config.toml
arch = "unet"
dataset = "drawn branching plants"
crop_scale_min = 1
horizontal_flip = false
loss = "charbonnier"
attention = false
init = "torch_default"
residual_init = "none"
lr = 0.0017
beta2 = 0.98
eps = 1e-08
grad_clip = 3.0
epochs = 58.3
lr_schedule = "step"
weight_decay = 0.04
Rows from block 4 of a small image denoising model, named by matrix and row number. Rows with one number belong to one channel. Each number is 50 + 10 x the weight over its row's rms, rounded and kept within 0 to 99. All counts start at 0.
After each channel's rows are labels from the 100 images, of 14848, where the channel reaches its highest value: "peak on" is the class under the peak. Only what is clearly more common there than usual is listed. The data: drawn branching plants. In brackets: how many of the 100.
# convs0: first 3x3 conv (model.mid.0.convs.0.weight, 192x192x3x3, each kernel summed), inputs 96-191
# convs1: second 3x3 conv (model.mid.0.convs.1.weight, 192x192x3x3, transposed, each kernel summed), outputs 96-191

convs0.9:44 57 43 60 50 44 34 48 62 41 51 42 45 54 35 56 47 59 65 47 55 41 54 50 56 49 32 49 35 38 19 49 50 35 34 73 55 52 39 47 50 69 43 56 50 49 39 41 48 47 55 41 47 60 43 40 45 59 47 32 53 52 42 42 52 43 45 44 75 47 42 59 59 16 55 39 27 33 42 33 30 60 49 48 35 57 62 43 48 57 51 48 43 45 63 60
convs1.9:71 48 75 47 53 49 60 58 48 60 54 55 53 29 36 53 51 52 49 59 49 59 56 54 39 58 52 41 62 54 49 43 39 52 46 46 35 31 40 49 65 43 56 55 48 58 44 53 62 51 24 49 42 51 51 54 40 38 58 66 57 61 38 37 50 46 51 69 44 68 56 51 61 55 49 64 44 30 63 43 33 62 49 50 57 53 44 13 45 44 38 55 51 30 53 36
peak on: wood (97)

convs0.73:47 36 47 42 48 37 53 52 57 52 63 36 53 56 50 54 60 49 52 49 51 44 54 48 34 55 41 30 46 48 43 48 44 39 40 54 47 55 50 56 42 43 46 54 53 40 56 45 43 61 40 38 78 59 39 53 44 41 51 38 34 65 46 40 32 46 38 39 55 75 56 43 52 48 48 40 59 52 51 43 44 40 36 77 63 62 60 49 66 70 37 69 53 57 43 48
convs1.73:51 56 37 36 52 35 41 41 29 53 42 36 50 43 58 57 45 63 50 48 38 51 53 35 77 50 61 62 49 53 51 67 68 56 49 51 61 42 58 52 54 39 33 54 58 56 49 51 65 35 57 47 51 43 59 41 50 37 49 50 51 46 71 56 62 45 64 58 57 32 52 46 51 42 71 57 46 52 46 36 55 56 49 25 45 32 45 53 34 53 64 32 45 57 58 53
peak on: wood (51)

convs0.180:53 50 51 50 50 47 36 39 48 38 27 46 48 48 43 62 59 64 62 57 36 59 61 66 54 31 51 59 72 75 63 20 76 65 70 55 42 52 63 39 46 40 58 39 50 44 40 57 51 56 56 53 25 46 60 37 55 75 53 51 57 50 45 60 37 41 51 67 51 28 55 49 60 51 34 39 46 57 48 55 62 55 42 43 52 50 70 73 52 44 64 46 64 47 51 61
convs1.180:38 46 29 49 55 52 41 48 46 43 47 56 52 65 53 47 44 43 39 50 57 45 49 40 51 52 40 63 31 20 51 59 50 45 51 62 44 45 45 60 50 58 51 63 59 50 52 40 53 31 57 46 40 54 48 71 53 23 53 55 45 45 51 56 34 63 62 36 74 53 51 43 47 62 59 58 46 53 38 57 56 49 54 52 37 57 25 32 38 68 33 34 35 61 56 31
peak on: wood (81)

convs0.55:73 53 44 56 52 47 56 36 46 58 70 40 35 33 44 39 40 52 40 50 67 46 40 24 38 38 49 53 44 48 72 49 46 61 56 44 43 66 56 45 42 42 56 43 49 52 42 38 45 54 48 53 45 61 48 50 35 50 31 71 63 54 54 55 58 55 41 55 50 36 59 40 47 49 57 57 49 45 43 44 66 65 55 47 48 40 58 59 44 54 50 52 56 45 36 53
convs1.55:28 42 46 42 44 49 50 51 52 46 46 41 59 37 66 51 60 44 48 37 52 31 47 75 46 44 34 49 58 49 27 55 44 50 43 61 56 48 53 49 46 68 46 48 44 47 44 59 56 33 50 56 64 43 46 52 54 43 58 40 56 59 51 35 49 38 57 41 53 47 69 69 55 56 47 44 50 49 46 67 34 37 44 56 50 45 47 33 55 43 49 51 35 47 45 29
peak on: wood (73)

convs0.187:28 47 52 62 45 58 51 62 58 46 30 39 56 68 58 64 52 53 58 41 41 55 54 60 34 48 51 40 59 42 59 42 42 54 46 21 47 51 56 44 51 61 50 41 59 47 51 48 52 51 35 55 30 37 41 55 29 47 45 58 51 56 41 56 75 50 49 55 61 49 75 38 37 49 60 47 53 65 43 43 39 45 48 42 44 38 59 55 59 67 51 55 45 45 38 51
convs1.187:61 67 54 45 53 40 48 46 39 48 51 70 41 33 42 54 46 51 49 61 64 42 41 67 58 43 41 51 55 61 46 50 60 44 54 71 56 43 52 64 49 48 54 57 60 32 54 47 35 27 66 42 62 58 48 53 65 75 53 41 44 48 48 43 42 42 64 50 57 37 50 54 52 51 42 42 47 44 52 47 45 47 52 43 34 53 61 43 36 30 48 41 56 43 56 60
peak on: wood (86)

convs0.13:36 64 51 41 48 52 49 40 50 45 67 52 48 59 50 36 31 23 48 38 42 60 63 67 50 46 57 51 57 78 47 43 71 48 57 39 48 53 60 41 58 46 46 61 47 61 33 48 53 61 60 50 33 51 42 60 56 65 57 52 47 41 45 55 39 45 45 50 66 58 53 48 25 59 44 60 45 52 37 50 60 53 31 25 42 41 59 62 46 62 56 48 63 49 47 52
convs1.13:62 51 46 35 50 47 35 46 36 55 50 48 64 18 41 54 37 43 40 51 56 50 54 30 40 36 49 54 53 40 38 45 58 61 47 59 49 46 54 63 30 56 52 58 39 46 56 40 36 37 51 55 42 58 60 46 54 52 44 58 43 64 50 55 51 44 57 31 46 47 53 63 68 38 49 35 37 44 42 60 35 59 50 59 42 32 58 35 61 26 51 45 48 39 46 41
peak on: wood (100)

convs0.113:27 48 54 64 44 49 35 42 63 65 74 41 43 53 62 50 56 53 62 30 38 49 45 61 40 62 55 50 44 43 50 54 26 45 52 24 51 56 56 43 59 48 52 68 50 25 64 55 46 54 58 49 37 42 39 56 58 51 40 47 15 52 58 48 69 45 37 55 28 57 39 59 37 58 27 57 63 52 49 54 48 40 42 63 63 56 67 61 63 74 54 52 59 55 67 41
convs1.113:40 41 44 57 29 48 50 48 38 57 40 46 66 79 36 51 50 48 51 64 53 39 55 43 75 40 41 59 50 56 60 57 53 71 44 51 63 57 35 47 43 48 66 46 43 66 49 50 68 51 62 38 62 67 57 45 60 34 53 51 73 37 44 45 58 62 64 45 48 40 59 49 29 40 53 37 41 66 32 33 55 50 60 59 47 72 40 56 49 52 44 55 52 44 57 66
peak on: sky (99)

convs0.153:53 57 47 44 41 55 44 42 37 49 90 42 43 36 40 45 11 42 33 41 86 26 41 24 46 53 49 45 51 43 46 48 51 56 39 50 55 60 44 49 46 41 68 52 30 53 55 43 44 49 50 45 46 45 55 60 45 54 46 54 53 50 47 45 48 51 47 48 49 59 46 63 49 52 49 48 53 56 47 43 53 50 45 66 49 48 51 49 57 44 54 41 50 49 50 48
convs1.153:43 49 45 41 53 28 54 54 56 58 31 38 28 51 46 42 40 51 57 80 34 65 68 56 41 55 51 51 50 43 67 44 57 49 52 44 41 42 54 43 48 26 28 55 47 57 52 54 49 62 52 53 51 60 42 60 56 54 61 50 44 52 62 65 49 62 68 62 51 65 50 51 54 56 39 50 59 38 62 52 49 53 43 49 58 34 55 54 50 49 42 49 51 39 52 49
peak on: sky (96)

convs0.20:58 47 48 51 46 52 37 44 58 42 79 49 53 38 40 42 54 63 58 32 53 49 49 52 46 51 70 40 52 55 46 38 68 59 59 48 56 55 53 39 52 41 37 53 49 47 36 63 37 53 59 48 33 59 49 46 51 65 37 51 67 55 42 49 44 65 50 57 59 49 48 48 50 49 50 58 51 66 12 51 41 58 74 62 49 53 53 58 35 42 60 20 51 49 33 44
convs1.20:14 50 31 44 54 54 54 43 33 45 40 73 53 59 57 51 47 40 42 67 53 50 46 31 60 47 35 68 54 50 50 61 61 71 61 52 46 57 45 46 38 54 49 54 45 46 50 53 46 53 47 59 47 34 59 52 48 45 49 60 49 50 52 66 56 56 67 41 66 55 48 43 55 49 35 39 38 34 54 50 47 49 58 38 47 43 37 36 31 38 58 61 38 57 53 35
peak on: wood (90)

convs0.166:62 40 39 41 58 42 63 45 51 56 37 43 55 56 57 50 28 61 42 64 61 60 62 39 58 39 33 46 39 43 46 52 30 46 52 38 42 45 49 42 48 49 60 46 37 52 47 45 51 31 44 50 45 41 59 51 48 39 51 74 48 43 51 52 51 51 45 40 44 28 58 59 51 57 61 49 51 29 64 41 55 59 63 41 42 45 50 34 49 54 39 66 48 43 57 74
convs1.166:54 68 59 45 44 38 42 49 53 49 67 46 44 41 47 49 61 28 73 52 43 49 36 61 38 51 60 37 60 60 59 50 51 40 39 61 66 70 53 55 57 51 53 59 38 42 58 64 37 52 51 54 56 41 50 63 55 65 51 26 48 44 46 45 54 56 59 39 57 66 59 69 49 46 58 41 56 60 30 43 62 50 35 56 44 52 65 81 56 39 72 53 70 47 30 44
peak on: wood (67)

convs0.97:43 41 53 52 51 60 51 52 53 52 45 45 54 55 58 49 52 55 46 50 35 51 64 54 52 49 48 42 55 43 48 50 44 50 47 49 44 48 54 52 28 58 45 69 44 47 44 56 60 45 32 55 64 50 45 47 51 41 51 55 60 57 41 53 63 55 57 51 38 65 59 35 52 58 60 54 47 53 41 48 45 45 66 56 55 46 39 49 45 50 49 57 57 46 61 55
convs1.97:52 54 53 40 47 39 48 63 45 48 51 37 54 56 57 56 45 52 58 39 48 50 42 57 60 52 50 50 45 47 55 64 64 52 49 48 62 58 62 50 63 56 61 45 66 45 68 50 44 56 53 50 44 54 56 58 54 64 52 42 47 50 56 51 42 41 44 45 49 33 53 53 49 45 59 41 57 52 42 47 59 45 29 44 47 44 61 50 56 52 60 51 45 53 49 42
peak on: wood (50)

convs0.190:58 48 59 68 66 58 51 52 54 42 34 46 45 39 43 67 44 59 52 48 59 41 42 43 43 34 59 68 61 65 64 41 62 77 66 71 46 55 53 31 48 55 62 42 59 33 37 38 20 50 56 43 39 39 60 37 31 52 38 37 53 36 52 54 58 56 44 59 61 45 57 74 56 64 53 55 38 52 60 56 30 57 45 35 50 54 46 53 41 45 54 46 40 43 47 27
convs1.190:48 58 37 52 50 44 53 45 44 45 50 47 47 65 50 45 29 37 42 47 29 59 38 44 68 52 37 49 42 32 49 58 49 44 34 48 45 53 56 60 44 44 52 51 51 39 45 42 60 38 45 24 47 53 52 52 49 59 60 60 52 60 61 56 51 58 57 45 62 40 43 39 56 56 46 32 46 63 27 49 68 46 16 46 48 49 53 50 22 49 18 36 52 49 39 75
peak on: wood (98)

convs0.124:58 57 53 35 58 47 54 54 44 43 53 54 41 42 37 47 42 47 50 63 60 42 30 64 39 67 68 57 69 58 38 61 72 62 31 68 53 48 51 40 41 43 46 51 50 48 56 41 41 34 47 41 43 51 57 51 44 55 38 21 69 48 43 50 53 40 59 55 80 59 53 53 54 25 46 50 44 46 43 30 58 61 49 62 36 30 35 51 47 57 54 37 56 22 37 43
convs1.124:37 26 53 56 46 52 56 63 65 68 40 64 55 40 29 39 46 60 56 40 56 45 49 45 45 35 46 43 30 33 50 17 36 41 33 51 48 58 44 71 47 54 43 43 51 60 47 36 54 59 35 46 46 44 46 48 54 36 37 46 44 50 24 61 46 43 47 66 31 48 33 51 31 49 47 55 55 32 66 44 44 50 51 54 60 56 41 61 57 49 67 50 32 34 54 44
peak on: wood (50)

convs0.119:55 45 54 58 53 28 62 52 48 52 54 33 51 41 63 61 48 51 51 52 50 47 44 53 43 33 40 37 42 34 47 51 22 40 41 40 45 56 49 50 51 54 46 48 54 49 54 30 39 51 46 47 45 58 38 51 30 63 47 58 48 59 50 56 47 32 14 53 44 49 68 41 49 50 61 35 58 47 51 40 55 39 47 54 66 68 73 65 71 72 47 69 64 50 52 61
convs1.119:32 47 35 57 44 55 47 46 46 50 54 56 48 71 55 36 47 44 47 47 52 61 51 07 69 63 59 51 53 64 40 54 64 53 43 68 58 48 46 53 44 36 62 53 37 65 48 53 72 46 52 45 60 54 55 48 62 51 65 59 60 56 50 41 56 71 51 46 58 48 32 61 48 40 59 47 48 63 52 51 51 51 36 64 42 47 35 40 39 40 60 48 57 57 53 53
peak on: wood (66)

convs0.179:43 47 65 57 53 51 57 53 47 56 39 50 47 35 55 54 46 63 44 55 44 62 52 59 52 53 43 44 52 54 63 49 44 72 49 42 52 31 64 51 55 34 65 53 64 38 51 35 40 53 41 50 58 38 67 63 40 45 48 55 48 52 54 58 53 61 54 49 55 24 60 41 45 59 50 27 35 33 49 37 52 43 52 30 45 52 54 47 58 46 51 49 39 27 48 50
convs1.179:45 49 36 50 54 67 56 54 51 45 48 67 47 77 31 56 50 48 42 45 69 42 58 39 57 36 40 65 53 39 41 60 46 43 43 54 41 57 63 48 52 56 55 53 54 43 43 48 57 52 51 54 55 59 42 61 69 43 57 30 52 52 41 50 53 46 36 39 55 68 50 55 50 29 59 61 56 43 52 68 51 53 55 66 48 35 44 57 35 40 39 63 36 57 52 44
peak on: wood (68)

convs0.104:49 55 44 55 53 63 45 42 48 35 39 59 53 45 46 37 45 57 44 53 59 45 48 39 60 41 59 50 48 56 46 49 52 68 42 54 44 46 57 36 31 43 54 50 52 54 39 55 40 60 41 51 58 57 55 48 48 54 49 48 63 52 49 62 50 44 64 58 60 38 59 46 42 64 62 52 45 52 24 49 63 52 63 46 51 46 48 48 37 40 50 57 60 39 60 70
convs1.104:45 37 48 50 64 46 52 50 62 58 59 60 45 56 43 56 38 38 55 36 49 54 47 64 47 66 60 59 58 46 44 48 58 48 62 56 57 68 49 37 59 63 52 37 72 33 44 43 49 59 56 64 38 48 51 65 47 64 46 40 33 59 55 61 40 49 35 56 39 56 35 49 54 52 41 42 59 43 67 50 49 54 40 40 53 39 48 57 54 54 60 43 48 47 43 52
peak on: wood (92)

convs0.177:43 52 81 59 53 63 61 62 63 48 43 43 51 52 41 55 47 52 60 43 50 44 49 63 51 51 67 47 50 36 48 50 64 69 74 58 43 56 30 43 53 52 55 55 51 28 40 54 51 43 66 57 54 51 54 54 40 47 64 41 47 54 32 57 46 55 54 48 39 33 55 55 49 50 57 53 54 56 55 45 37 48 51 52 46 48 51 55 62 43 52 40 40 47 74 58
convs1.177:54 50 47 46 55 46 51 51 44 45 56 47 60 52 67 45 42 60 58 64 41 54 61 68 56 61 54 58 57 45 54 77 43 45 49 34 51 54 46 42 42 41 50 56 52 53 53 41 59 52 35 40 28 57 53 47 36 62 40 77 58 33 53 25 48 53 48 57 56 39 52 34 44 57 43 38 45 54 39 53 73 53 51 39 73 40 39 60 43 58 49 63 35 48 47 49
peak on: wood (50)

convs0.152:27 55 47 58 48 58 44 52 56 41 48 59 61 61 48 56 52 29 60 54 37 50 48 50 49 61 55 42 53 51 30 39 46 43 40 58 44 47 55 39 57 47 56 48 61 44 51 66 48 38 41 48 45 56 44 57 52 51 34 51 20 50 50 48 45 52 50 40 68 49 42 39 47 55 51 48 34 53 30 63 51 65 47 47 45 40 49 42 47 43 47 40 51 47 40 25
convs1.152:67 44 71 46 61 56 43 55 50 65 51 67 41 48 58 42 44 71 54 33 62 42 51 52 51 51 58 45 54 65 53 43 57 47 68 59 57 60 60 65 55 55 49 38 42 47 45 42 37 47 53 54 55 29 57 33 43 64 51 43 58 55 44 50 49 34 53 53 44 46 52 64 50 46 58 50 65 61 73 42 50 35 52 38 55 43 57 48 49 56 55 54 52 65 57 49
peak on: wood (71)

convs0.3:54 54 73 62 25 59 43 48 55 52 67 46 51 36 58 55 67 61 62 40 37 53 54 41 27 65 74 53 47 71 60 41 44 50 53 57 45 43 51 38 41 33 50 51 60 42 48 40 48 49 57 52 41 43 42 34 55 50 34 44 55 58 35 50 46 34 42 33 31 65 44 39 33 43 29 60 65 61 42 45 41 46 63 47 42 45 47 38 53 37 48 49 60 35 64 41
convs1.3:33 37 34 47 57 43 53 47 41 38 32 53 51 53 56 55 56 67 38 40 42 52 51 56 60 58 55 50 50 38 46 63 46 56 53 42 56 71 61 56 47 54 46 47 55 38 57 52 35 48 54 47 59 56 48 59 52 57 32 53 41 54 61 61 57 46 66 55 65 38 44 31 73 49 49 29 47 46 57 37 56 48 37 48 51 53 43 67 57 68 51 35 45 58 69 56
peak on: sky (92)

convs0.4:41 52 49 55 50 46 48 56 63 51 42 51 65 66 62 47 56 49 69 57 23 59 65 68 54 54 55 54 60 56 47 50 52 38 60 37 47 52 56 50 46 63 47 53 42 40 50 60 46 35 46 31 45 43 39 24 55 57 29 56 34 51 57 58 48 51 50 45 59 58 46 54 62 47 43 48 54 46 54 55 52 64 45 39 30 34 46 42 43 47 51 33 48 31 50 23
convs1.4:56 66 44 49 56 51 57 50 45 36 60 50 51 47 55 62 45 43 33 41 48 42 52 56 50 40 42 51 43 48 54 59 39 43 43 55 47 46 54 57 59 59 64 40 41 43 60 68 61 61 55 60 59 47 66 66 58 38 65 44 52 46 51 31 43 40 48 50 56 46 55 44 58 53 63 42 55 59 20 48 56 54 47 56 66 56 79 44 53 49 34 51 58 60 40 66
peak on: sky (92)

convs0.136:46 37 52 41 54 46 41 37 35 60 87 39 41 29 38 37 26 44 39 52 91 33 37 38 51 54 52 48 52 50 46 46 58 42 49 59 55 45 49 38 51 46 58 65 23 44 48 50 51 43 52 47 48 43 58 61 56 56 47 55 65 42 47 44 46 46 45 48 57 62 52 53 42 47 55 50 47 43 45 46 53 60 49 64 41 48 50 53 54 45 51 51 50 45 41 55
convs1.136:49 49 42 46 42 42 52 50 53 37 28 41 42 58 33 57 52 39 51 63 45 71 74 49 42 48 49 57 54 51 54 45 63 60 42 50 28 51 49 54 55 32 41 50 45 60 47 50 36 50 47 54 50 57 41 38 57 52 62 48 41 57 52 65 56 72 65 57 51 72 40 50 55 53 47 48 50 25 57 54 54 49 42 63 54 50 51 50 48 51 44 50 58 44 64 39
peak on: sky (99)

convs0.24:54 40 64 55 54 56 53 59 57 57 49 55 51 46 38 53 30 33 41 47 52 43 48 46 51 44 58 62 59 58 58 46 65 56 65 74 55 61 52 42 51 45 62 43 58 33 47 57 40 45 50 12 49 48 50 44 48 52 37 30 57 56 45 46 41 53 42 47 56 58 39 57 63 47 54 60 34 53 55 46 57 62 46 36 46 43 40 53 40 49 52 40 54 35 34 31
convs1.24:28 61 50 55 47 49 52 46 49 24 51 46 64 49 56 55 66 48 61 48 40 33 45 52 38 43 34 43 37 40 38 47 43 44 38 25 51 41 54 49 57 56 53 44 51 50 61 57 63 48 36 78 50 47 50 59 52 60 53 43 60 43 54 33 60 61 49 55 44 49 48 51 49 51 65 52 60 52 61 45 57 52 58 66 57 36 53 46 61 63 50 47 42 58 51 58
peak on: wood (89)

convs0.160:40 31 36 45 33 37 34 52 61 57 56 55 54 49 56 49 46 48 57 35 53 51 55 38 52 58 53 33 53 51 29 55 57 46 56 50 39 40 52 39 50 56 55 47 43 34 60 61 39 45 53 30 11 48 46 32 59 68 34 44 57 30 52 54 60 70 58 41 40 55 22 46 56 62 54 60 56 63 41 49 47 48 65 50 51 51 45 51 29 53 51 38 55 52 52 39
convs1.160:53 47 52 51 56 43 59 40 43 49 53 46 34 46 44 48 39 61 44 62 50 43 44 49 46 49 52 61 40 56 60 80 41 52 74 55 61 55 65 39 43 56 36 59 42 42 48 38 31 47 61 49 72 33 42 66 37 29 49 67 42 39 53 73 63 40 42 54 59 57 70 42 56 51 52 47 50 38 43 52 55 42 57 47 60 47 42 45 57 67 48 55 22 53 52 47
peak on: wood (85)

convs0.7:47 44 30 40 47 32 38 62 51 43 56 47 55 41 51 54 67 46 43 46 43 42 63 52 48 46 39 45 53 57 50 45 62 52 53 56 45 40 44 53 41 59 20 37 51 63 52 59 58 49 51 43 39 50 43 50 63 62 37 49 38 44 50 51 51 55 56 42 49 69 40 49 41 44 48 54 55 54 38 63 37 67 57 60 63 55 46 50 44 51 47 50 54 66 59 50
convs1.7:50 49 57 54 52 52 57 59 64 51 47 43 39 67 35 49 44 47 48 43 53 38 50 57 60 43 53 47 39 39 45 61 46 50 59 67 46 73 48 46 51 67 47 47 55 40 60 57 43 62 62 61 51 71 48 43 60 40 49 60 43 43 49 73 66 59 38 42 37 46 60 62 50 47 42 33 49 43 45 44 44 36 53 49 46 50 30 53 66 46 59 46 41 50 59 37
peak on: wood (61)

convs0.76:49 53 47 36 46 71 39 38 36 44 61 46 38 62 58 70 54 38 50 58 54 45 25 44 31 51 44 66 52 63 52 59 42 68 63 53 52 64 49 51 34 54 40 48 48 56 53 18 27 47 54 39 44 43 49 46 39 47 43 33 51 63 66 45 50 45 48 36 62 50 58 54 55 36 43 47 45 44 65 43 71 48 59 68 43 53 44 54 30 59 53 54 38 37 46 45
convs1.76:67 74 47 57 58 44 48 48 57 47 46 58 44 28 71 49 51 53 45 51 52 43 56 45 57 35 35 41 64 35 43 28 44 40 42 45 40 24 50 49 47 33 47 56 52 48 53 55 84 39 53 56 46 53 55 49 61 59 39 49 46 40 57 30 50 48 49 70 47 56 36 28 32 51 48 55 43 53 46 48 38 45 40 51 48 46 57 53 53 56 58 45 47 57 43 59
peak on: wood (86)

convs0.148:57 53 63 61 44 68 45 74 56 40 44 76 50 50 41 48 53 36 60 46 57 48 39 61 47 41 35 36 54 56 45 46 56 61 54 67 61 55 46 65 49 59 65 51 59 47 32 38 60 44 43 52 45 52 46 47 42 41 55 51 47 55 52 21 47 49 43 55 42 39 58 43 45 46 55 36 23 43 71 53 52 46 57 35 46 50 41 45 44 41 55 41 41 39 53 49
convs1.148:39 48 38 57 69 55 54 38 47 44 53 57 62 65 56 38 43 52 50 59 50 59 48 39 50 64 51 48 50 44 69 55 49 24 35 38 26 32 59 48 48 40 46 58 52 53 69 44 46 45 35 34 36 56 49 48 54 62 58 49 50 36 55 50 43 44 55 53 40 65 49 51 56 51 58 58 55 58 35 57 50 81 44 65 40 36 57 54 41 55 24 50 54 47 48 51
peak on: sky (96)